config = dict(
    widths=[64, 128, 256],
    init='torch_default',
    max_steps=16500,
    final_lr_fraction=0.01,
)
Rows from block 11 of a small image classifier, named by matrix and row number. Rows with one number belong to one channel. Each number is 50 + 12 x the weight over its row's rms, rounded and kept within 0 to 99. All counts start at 0.
After each channel's rows are labels from the 100 images, of 14848, where the channel reaches its highest value: "peak on" is the class under the peak. Only what is clearly more common there than usual is listed. The data: cartoon faces.
# convs0: first 3x3 conv (model.blocks.11.convs.0.weight, 128x128x3x3, each kernel summed), inputs 0-63
# convs1: second 3x3 conv (model.blocks.11.convs.1.weight, 128x128x3x3, transposed, each kernel summed), outputs 0-63

convs0.121:60 60 40 43 40 23 78 49 70 59 43 48 35 57 56 30 49 32 42 37 29 55 54 35 50 41 61 32 53 37 50 60 35 22 53 52 71 31 59 59 31 49 65 54 64 34 66 58 63 62 65 36 72 53 36 47 60 59 33 44 63 64 42 46
convs1.121:28 70 60 28 46 56 42 59 66 57 48 37 54 36 45 54 54 50 44 34 52 55 38 52 58 49 42 51 29 43 44 67 52 43 21 61 34 36 45 72 66 59 53 56 68 61 70 65 36 59 36 49 32 58 53 34 44 32 39 58 46 57 65 42
peak on: hair

convs0.41:50 58 58 52 54 22 49 43 69 44 59 62 32 45 60 29 43 38 25 23 47 48 37 39 48 59 42 40 49 36 45 60 37 23 49 50 61 42 37 59 35 56 36 53 38 34 60 55 40 66 33 47 48 68 44 38 53 57 33 49 64 44 50 53
convs1.41:45 66 45 26 42 58 39 42 78 70 64 33 61 54 29 64 45 48 69 38 43 60 54 54 54 49 59 44 36 40 36 58 52 38 33 62 41 60 53 64 43 51 55 69 53 57 60 64 34 56 54 50 38 72 50 32 46 28 39 51 25 60 67 42
peak on: hair

convs0.113:59 29 49 68 48 44 60 67 37 78 57 60 41 48 52 41 41 31 45 46 37 64 39 40 52 54 63 43 38 41 50 36 38 37 66 35 45 36 38 23 35 51 62 49 70 45 26 47 36 54 66 44 47 50 62 41 52 44 46 47 61 73 48 38
convs1.113:53 35 40 49 57 64 40 35 53 47 58 47 43 58 54 60 48 53 48 48 67 48 36 63 80 49 36 64 65 32 42 51 47 37 57 51 57 38 30 64 67 58 16 48 47 64 62 15 34 34 41 60 26 41 54 26 66 63 30 52 53 65 65 50
peak on: hair; skin

convs0.39:48 27 63 42 44 41 50 47 58 62 48 54 53 36 27 45 48 43 55 58 52 52 37 51 49 50 70 47 53 50 47 39 49 37 52 51 48 31 37 28 50 63 74 48 53 47 22 75 39 76 70 48 31 44 66 44 75 42 50 50 30 66 58 41
convs1.39:37 44 66 47 46 69 49 58 66 53 53 50 42 56 67 70 49 59 45 48 64 44 36 56 73 52 29 58 53 35 41 52 60 36 53 62 44 36 37 78 64 74 29 42 54 65 69 50 32 42 35 52 23 49 65 35 63 42 33 53 63 57 58 43
peak on: skin

convs0.26:59 58 56 53 68 69 86 32 71 64 66 51 36 51 44 65 23 54 41 45 50 43 45 47 60 53 50 59 41 54 66 68 40 73 58 56 43 42 41 62 63 46 44 52 47 48 57 46 46 53 45 57 39 67 53 60 39 66 53 49 45 52 48 63
convs1.26:37 74 48 29 42 65 42 54 77 68 71 41 51 51 51 64 40 51 82 49 48 74 54 48 62 46 49 51 40 49 27 64 42 31 34 59 24 57 52 72 51 53 43 69 41 56 65 48 40 63 47 60 44 61 53 44 43 30 45 55 54 56 68 28
peak on: hair; hat

convs0.40:48 21 35 52 41 64 31 47 43 57 43 57 43 38 67 60 47 48 31 53 55 54 35 41 51 47 42 44 43 46 39 46 42 61 47 63 38 33 33 24 40 49 43 49 49 51 23 41 43 44 48 52 20 41 22 39 39 48 48 53 63 47 47 58
convs1.40:41 61 51 43 50 15 43 51 65 46 67 58 48 45 44 35 46 54 69 45 49 51 43 47 35 48 56 49 56 29 53 72 51 87 68 36 32 37 50 30 61 48 32 54 40 50 49 29 74 71 51 56 36 37 51 41 37 46 58 53 53 50 63 47
peak on: eye

convs0.81:56 56 20 58 59 62 57 31 41 54 53 45 34 48 41 63 36 33 29 45 42 46 49 38 51 53 43 57 49 44 52 49 41 55 48 60 77 19 45 57 25 41 40 53 40 44 60 31 54 25 44 41 53 51 23 54 27 51 42 46 54 46 44 53
convs1.81:53 42 55 54 61 63 67 56 54 50 80 48 64 63 57 61 56 60 60 17 58 47 44 45 51 55 42 47 49 66 61 83 46 37 33 61 39 34 53 39 73 52 59 57 53 42 40 54 61 73 44 66 42 28 56 56 27 42 61 48 74 59 54 65
peak on: hair

convs0.23:53 49 39 42 47 82 53 61 39 66 50 41 64 43 35 71 51 67 51 73 54 48 40 63 49 59 71 53 52 59 58 49 60 88 51 56 47 59 49 47 62 48 70 51 56 66 47 43 49 41 71 61 44 48 51 57 41 45 60 60 27 72 56 48
convs1.23:48 52 49 51 46 74 36 57 66 63 54 51 54 46 37 64 50 72 41 44 49 50 35 55 55 54 31 63 52 24 39 54 57 26 48 59 52 63 41 52 59 50 40 52 54 64 48 37 37 65 40 62 12 35 55 32 42 47 31 63 77 72 57 43
peak on: eye; skin

convs0.57:35 39 81 38 34 44 46 36 52 52 53 49 39 45 43 46 45 42 57 35 43 47 44 42 48 51 47 43 53 43 48 40 45 42 46 53 53 36 34 36 42 74 46 46 37 42 40 86 44 81 45 47 30 53 77 35 85 41 42 50 57 48 56 42
convs1.57:28 71 53 34 41 65 37 56 45 33 27 38 52 70 57 71 57 60 75 48 46 54 48 53 61 48 50 43 36 37 68 37 54 35 23 54 68 45 45 71 52 46 56 16 66 54 64 63 38 29 44 54 58 55 48 51 77 57 47 55 52 47 56 33
peak on: skin; glasses

convs0.18:54 69 64 53 64 57 36 61 42 37 47 46 65 50 68 60 60 57 43 65 64 56 29 67 46 49 44 56 48 63 53 58 60 56 43 62 44 70 35 77 65 54 39 50 32 59 69 38 36 39 36 60 21 36 52 50 41 51 65 55 83 42 58 44
convs1.18:34 69 50 35 45 63 47 66 58 49 66 40 75 27 30 67 61 62 49 22 38 35 43 61 70 46 50 56 41 45 45 43 62 41 41 61 45 47 59 60 65 55 59 49 64 60 61 59 42 56 50 66 43 65 57 28 44 43 26 65 31 60 71 47
peak on: skin

convs0.32:42 33 48 50 31 37 77 38 35 43 48 57 38 53 57 49 61 40 35 11 35 59 41 34 48 46 52 30 49 37 43 42 40 32 40 43 63 43 51 35 37 57 39 45 42 37 45 49 43 57 37 48 52 43 63 33 54 56 29 45 70 45 46 42
convs1.32:39 50 44 53 51 77 19 56 50 22 38 49 51 39 68 70 54 58 55 49 54 57 46 49 86 50 57 42 34 29 52 48 51 26 25 62 66 27 37 51 55 71 61 26 62 47 48 62 20 30 36 55 31 58 40 33 73 60 49 52 51 48 61 33
peak on: skin

convs0.4:61 73 54 48 63 69 54 65 27 63 38 50 36 49 62 69 50 66 40 39 37 60 58 42 56 39 61 40 51 48 58 38 44 68 57 46 40 58 54 71 47 45 64 47 64 43 71 33 57 25 63 56 66 43 29 39 33 40 41 55 84 56 44 47
convs1.4:31 71 44 35 44 68 44 62 54 50 64 41 63 28 41 57 61 65 49 27 50 41 40 53 64 52 42 53 32 46 42 51 60 39 29 61 48 47 62 63 62 54 58 47 66 59 62 49 38 49 47 58 36 60 49 35 53 53 37 68 35 61 74 42
peak on: hair

convs0.25:55 35 35 46 61 40 38 51 50 57 58 55 63 35 26 37 46 47 56 74 57 52 41 65 53 45 74 44 54 60 45 44 57 42 63 44 47 41 32 35 56 49 77 50 59 57 23 44 40 40 69 46 27 54 68 58 43 42 64 52 27 71 56 44
convs1.25:41 41 61 48 53 65 43 55 74 63 43 46 43 52 54 61 43 56 40 47 59 48 33 50 58 51 31 64 54 34 28 63 55 33 51 64 36 40 30 74 55 68 29 56 52 68 69 24 30 64 41 42 20 46 56 29 37 42 34 51 61 59 40 42
peak on: skin

convs0.97:58 66 46 51 52 57 42 50 54 32 40 54 56 34 64 65 88 70 64 47 51 66 41 61 50 46 46 51 39 52 46 61 52 58 48 57 55 54 39 74 59 42 38 49 38 44 75 51 43 60 29 45 45 55 55 48 54 43 46 46 81 38 55 41
convs1.97:44 62 52 49 54 81 51 68 52 50 64 44 64 41 49 76 64 63 50 29 54 38 48 56 78 46 40 48 42 61 52 55 58 24 35 61 38 41 56 63 62 68 66 52 59 56 55 79 38 65 45 64 51 61 49 42 37 51 37 65 40 58 65 51
peak on: skin

convs0.48:55 56 42 57 47 60 50 24 52 49 53 49 31 46 33 57 42 41 35 00 36 46 48 26 46 47 41 44 50 19 57 50 21 55 48 53 45 23 50 55 12 52 33 51 33 44 53 48 53 55 28 50 50 41 42 39 53 50 25 50 22 40 57 56
convs1.48:54 51 47 63 47 44 35 65 46 47 49 73 74 49 63 63 61 55 62 24 58 58 34 51 64 49 36 45 23 28 50 46 50 57 48 45 54 37 54 47 74 43 77 47 71 37 26 68 43 40 33 63 41 48 57 51 59 45 54 52 63 60 54 40
peak on: clothes

convs0.66:54 42 24 63 47 30 77 47 52 47 45 58 34 48 42 42 37 25 45 48 34 48 60 36 46 48 44 53 43 43 58 41 37 28 49 29 47 34 71 33 32 35 41 50 58 44 37 36 57 35 44 39 83 44 27 76 39 48 43 39 42 49 38 49
convs1.66:53 39 58 33 60 67 64 42 36 60 70 38 44 50 51 50 38 38 52 48 54 50 40 54 68 49 47 50 65 63 59 75 40 31 32 76 27 43 36 84 62 79 39 65 56 54 79 32 54 65 46 53 44 40 46 42 34 63 37 47 61 46 67 62
peak on: skin; nose

convs0.103:43 35 28 42 35 37 58 39 51 35 56 47 68 32 39 49 59 42 47 70 62 48 64 72 53 45 35 61 47 68 48 43 65 38 49 42 35 39 58 29 68 37 32 51 57 56 25 30 60 25 34 49 74 44 63 65 35 47 68 44 50 28 58 51
convs1.103:45 38 73 45 57 63 62 59 49 63 39 40 53 51 54 52 48 54 41 46 35 40 40 45 51 54 34 58 56 52 51 72 76 36 29 80 31 43 47 79 54 80 60 51 65 61 75 39 43 61 33 26 37 33 55 33 37 58 39 53 54 38 41 66
peak on: skin

convs0.37:33 43 62 34 41 34 68 52 65 49 43 44 70 49 23 44 62 47 46 58 65 54 44 67 54 51 44 66 46 70 48 53 69 31 49 53 42 66 52 36 72 53 37 50 50 65 37 75 43 85 38 52 49 42 65 63 79 41 66 50 44 42 64 49
convs1.37:52 50 67 49 41 75 52 70 73 58 56 49 60 49 60 83 55 68 48 48 37 47 50 54 75 50 54 53 42 40 49 60 69 23 39 51 55 44 50 62 61 65 54 50 59 55 54 92 34 56 47 56 54 58 63 38 47 38 43 64 58 48 46 55
peak on: skin

convs0.96:49 59 62 57 52 47 29 66 63 46 45 57 32 49 66 55 54 50 24 34 40 54 33 32 45 52 44 44 51 33 48 61 31 46 48 65 59 71 31 66 35 63 41 52 34 34 66 62 35 65 39 62 26 49 44 38 59 51 31 57 84 47 50 48
convs1.96:32 77 55 26 41 56 49 56 63 58 60 39 58 43 35 68 58 55 64 46 48 46 45 54 47 48 56 50 39 46 40 63 53 46 30 69 30 49 59 68 50 58 55 57 58 51 73 72 41 58 52 57 49 69 51 31 48 35 38 61 24 52 67 41
peak on: hair

convs0.59:47 26 51 54 31 49 53 46 56 49 73 30 33 30 29 51 48 41 35 14 36 46 49 42 55 56 40 43 53 49 57 79 35 52 43 62 68 51 39 34 44 71 49 54 33 37 37 60 48 52 43 60 56 62 50 54 53 58 34 54 34 44 51 63
convs1.59:49 46 53 61 46 65 29 60 45 36 31 75 52 70 60 74 64 60 58 50 65 60 49 44 57 50 46 53 29 37 67 31 52 32 49 39 69 42 45 43 48 39 64 28 74 53 31 75 30 52 39 61 46 55 56 48 50 58 54 56 64 55 37 39
peak on: hair; skin

convs0.14:52 38 63 43 48 71 41 66 34 58 48 46 67 33 25 55 50 60 48 70 63 48 36 66 51 58 64 52 51 63 53 47 62 76 57 61 28 80 35 44 61 52 65 50 47 57 34 43 40 34 64 63 23 41 60 54 40 43 64 59 17 61 53 36
convs1.14:43 51 49 52 48 68 41 61 76 59 52 47 59 49 46 60 48 74 36 33 35 42 44 49 56 52 36 69 59 26 44 41 70 35 54 61 43 63 44 57 54 41 38 51 52 64 60 26 42 55 52 51 11 33 53 36 47 43 28 61 63 59 48 43
peak on: eye; skin

convs0.75:32 49 36 46 45 43 61 50 51 41 57 57 70 37 56 40 36 50 73 67 68 55 34 66 35 57 42 75 52 72 53 55 74 47 51 48 61 45 37 52 72 50 52 50 42 65 47 40 47 39 47 44 44 55 68 73 46 54 65 43 51 32 74 48
convs1.75:36 54 65 45 44 58 41 68 71 69 42 48 46 47 52 52 44 55 56 63 42 39 39 41 30 54 35 56 49 49 34 65 60 41 38 57 40 44 60 58 35 69 61 56 62 52 59 60 35 69 30 20 34 31 62 40 32 33 61 54 39 38 17 48
peak on: skin

convs0.84:50 34 76 41 32 67 55 68 44 48 41 51 36 43 35 53 55 52 52 25 43 41 58 39 47 48 36 54 48 45 53 50 47 68 50 64 38 80 57 38 48 56 28 50 54 39 36 53 55 49 37 62 51 60 33 49 47 50 33 56 21 39 43 55
convs1.84:32 64 39 40 54 52 54 69 56 54 74 43 54 43 49 55 51 63 57 64 40 50 43 51 47 49 62 42 47 57 57 42 49 49 57 60 35 70 32 55 32 26 62 56 58 37 64 50 53 56 75 65 20 37 45 43 45 39 55 62 90 58 73 59
peak on: skin

convs0.72:57 78 40 50 52 30 46 42 78 66 60 52 45 46 46 30 44 26 35 54 45 54 35 54 53 57 71 45 50 50 50 57 44 30 61 50 52 32 29 71 51 47 71 50 50 46 80 56 45 66 75 39 35 68 44 41 59 70 54 41 61 69 47 53
convs1.72:37 68 64 32 53 47 40 55 72 70 62 37 56 42 35 62 44 52 57 31 42 64 47 60 74 50 32 53 43 40 38 73 49 47 42 46 36 43 47 66 69 55 44 63 43 69 59 58 38 60 34 63 36 53 58 33 40 32 31 54 31 66 72 43
peak on: skin

convs0.51:29 26 50 47 25 37 38 34 40 38 35 55 59 38 44 39 45 44 35 58 48 51 39 42 52 43 35 56 49 48 46 45 48 36 46 52 61 31 27 28 51 67 34 48 38 58 25 55 40 57 34 38 26 54 62 62 47 32 47 51 56 25 54 48
convs1.51:25 65 56 44 43 65 30 68 46 41 19 46 45 58 50 73 60 53 62 59 44 50 39 43 39 54 45 58 38 38 53 38 64 37 19 55 67 44 54 69 45 54 56 33 68 53 70 57 26 36 36 30 41 52 52 40 66 58 51 56 39 28 24 35
peak on: skin

convs0.124:49 29 33 47 42 77 52 45 45 44 47 51 46 54 72 68 44 55 50 51 46 51 67 46 49 50 39 52 52 49 52 45 51 76 45 51 38 37 79 41 50 40 42 52 65 43 32 42 66 40 42 55 70 47 26 56 43 46 39 56 82 41 39 52
convs1.124:37 53 44 35 57 57 41 42 69 47 61 37 48 19 15 68 46 61 45 36 51 39 33 51 57 55 46 49 53 39 39 57 54 45 47 59 42 54 36 62 55 51 55 54 62 45 70 48 40 66 44 59 30 64 52 32 40 35 44 61 28 58 73 61
peak on: skin

convs0.42:58 38 70 46 56 43 44 79 41 62 45 53 38 35 45 40 51 54 48 55 38 56 46 33 46 50 65 33 49 33 45 58 31 43 66 43 42 83 31 40 42 54 69 51 65 47 32 42 43 40 66 64 35 53 37 35 40 35 41 54 33 68 42 43
convs1.42:26 57 38 49 50 64 44 62 67 62 61 44 41 49 48 54 44 54 53 58 60 42 46 53 68 49 42 57 49 38 47 38 48 35 52 62 34 76 33 80 40 45 32 57 57 66 73 29 32 60 60 65 16 64 45 21 43 45 33 55 72 70 68 40
peak on: skin

convs0.61:50 38 47 84 61 62 67 52 54 62 58 50 43 45 28 62 40 42 62 63 46 47 34 41 44 45 43 39 30 47 59 57 43 63 56 49 52 51 31 34 47 49 32 52 55 38 30 28 36 28 40 54 41 68 52 44 33 62 49 44 24 42 49 44
convs1.61:44 52 54 49 51 64 31 45 84 56 53 48 37 55 50 76 54 59 57 54 59 56 42 51 45 50 55 56 57 38 41 70 47 35 64 61 37 54 42 57 49 57 11 67 46 47 59 26 38 77 67 40 21 34 51 40 26 30 50 57 62 42 46 41
peak on: hair; skin

convs0.5:58 67 27 43 53 60 52 32 69 49 41 49 42 39 69 61 53 58 37 36 38 58 57 38 53 47 43 43 46 38 52 52 39 60 49 62 55 07 63 69 30 50 42 52 60 44 71 51 65 57 41 35 72 60 44 52 53 59 38 52 79 46 41 47
convs1.5:30 73 52 40 45 54 45 59 62 52 62 38 59 36 36 54 54 55 47 32 54 39 34 53 58 51 43 46 33 46 40 71 50 49 33 65 37 39 50 65 68 69 55 62 63 56 73 63 37 58 45 46 35 64 54 33 45 34 46 56 32 54 69 46
peak on: hair

convs0.20:41 30 29 50 32 55 38 22 49 27 49 47 48 28 46 57 58 49 43 44 47 38 58 45 48 53 25 44 45 43 47 40 47 52 46 60 32 20 47 29 39 41 24 50 44 43 26 38 56 36 27 48 50 45 43 48 36 48 38 45 57 23 55 48
convs1.20:39 50 62 37 53 29 63 71 47 54 34 49 40 44 59 37 49 56 50 54 45 44 46 40 23 52 38 44 47 59 61 71 52 73 43 38 35 30 49 38 45 51 69 52 62 41 59 56 69 69 21 32 36 26 47 50 32 56 64 51 52 44 35 67
peak on: eye

convs0.74:70 87 39 60 76 47 49 37 46 45 53 46 49 45 52 50 54 45 55 37 49 48 43 48 53 55 45 52 50 49 48 50 48 47 47 50 63 34 40 88 44 42 44 50 26 57 94 38 47 38 40 43 43 59 43 43 39 45 47 43 56 46 57 62
convs1.74:65 49 63 61 52 62 44 71 65 67 70 69 65 57 48 60 52 52 59 33 72 47 49 52 72 50 36 52 41 43 32 64 54 37 54 41 53 46 54 43 56 65 65 62 64 46 37 73 36 62 33 66 38 47 65 33 37 34 54 54 58 64 37 46
peak on: skin

convs0.49:50 38 53 44 31 69 60 51 69 57 49 29 62 46 60 56 31 61 46 70 52 51 61 64 56 52 67 54 52 61 53 73 60 67 62 62 40 47 69 35 63 68 67 48 71 56 32 76 67 80 71 52 67 62 58 62 76 58 59 53 63 66 48 36
convs1.49:42 50 58 42 57 60 40 57 70 59 64 55 64 43 44 62 53 52 53 27 57 42 28 60 66 53 37 54 46 38 35 75 60 40 41 60 39 38 46 64 76 76 48 54 65 49 68 59 35 65 37 58 36 73 58 25 42 30 35 58 32 60 59 44
peak on: skin

convs0.101:56 68 28 48 60 57 37 36 27 53 40 44 44 42 67 62 49 54 28 50 42 60 54 48 52 45 54 51 49 46 54 26 45 57 49 47 52 17 50 64 46 34 57 50 54 56 71 28 57 21 55 42 54 68 30 43 27 43 46 48 79 54 46 54
convs1.101:24 79 50 41 48 59 44 61 51 39 63 37 65 27 29 64 58 56 44 30 48 37 38 52 60 51 44 50 33 38 45 50 56 44 41 61 49 46 59 64 67 56 58 41 59 60 64 54 37 49 43 53 40 59 54 35 50 57 42 59 32 58 65 42
peak on: hair

convs0.10:54 66 29 53 50 78 62 38 49 56 53 52 41 51 61 69 39 58 39 37 45 52 66 43 57 50 52 42 54 45 56 41 47 79 57 70 55 26 80 61 46 40 60 50 72 45 68 43 74 34 59 50 79 68 31 58 42 47 41 54 77 53 39 58
convs1.10:23 69 44 34 50 52 46 57 62 43 62 29 58 34 18 58 40 54 52 34 47 38 42 55 65 51 43 47 38 41 40 56 51 48 42 53 43 42 47 67 63 54 46 52 59 62 64 46 36 68 42 58 31 58 56 33 40 39 37 56 40 56 69 45
peak on: hair

convs0.78:46 58 53 39 41 16 57 67 59 60 43 54 31 50 63 28 44 30 27 32 33 56 55 36 52 50 62 36 56 39 46 56 36 15 54 52 63 51 61 55 37 59 69 49 66 28 61 60 57 66 66 47 70 59 48 54 65 39 35 45 71 66 45 39
convs1.78:38 63 58 34 47 57 48 63 64 58 54 36 56 45 34 54 55 51 49 41 46 47 36 60 48 46 46 51 32 44 44 68 55 42 30 67 33 44 49 67 58 60 54 52 69 60 70 64 34 55 46 53 35 64 53 28 50 30 34 59 33 56 66 40
peak on: skin

convs0.35:43 39 26 41 40 37 54 37 53 34 55 44 70 32 43 48 57 40 50 70 66 52 62 73 52 47 29 64 46 70 49 44 69 41 49 43 38 35 57 36 70 41 26 51 55 59 33 32 60 32 26 48 72 45 64 67 39 50 67 43 54 26 60 54
convs1.35:47 39 71 46 54 63 69 65 52 68 37 45 53 51 55 50 51 55 42 50 34 40 46 44 43 54 35 56 52 56 51 74 69 37 26 76 29 43 51 69 52 79 63 55 59 58 67 51 49 66 28 24 50 32 57 39 34 52 45 54 53 35 31 71
peak on: skin

convs0.64:59 67 55 50 59 40 51 47 82 52 45 54 36 64 74 43 54 42 34 36 37 60 45 38 49 43 55 41 51 31 50 59 33 41 54 65 64 36 49 68 31 56 54 57 47 40 74 62 50 70 49 44 59 51 50 43 62 65 36 57 79 55 48 45
convs1.64:33 79 54 29 42 58 48 52 70 60 58 35 59 40 32 64 57 52 59 40 46 47 45 52 44 53 46 48 34 44 41 64 50 42 28 69 35 47 58 68 53 62 59 63 56 55 69 76 44 64 44 43 43 64 52 38 44 31 44 58 31 55 61 44
peak on: hair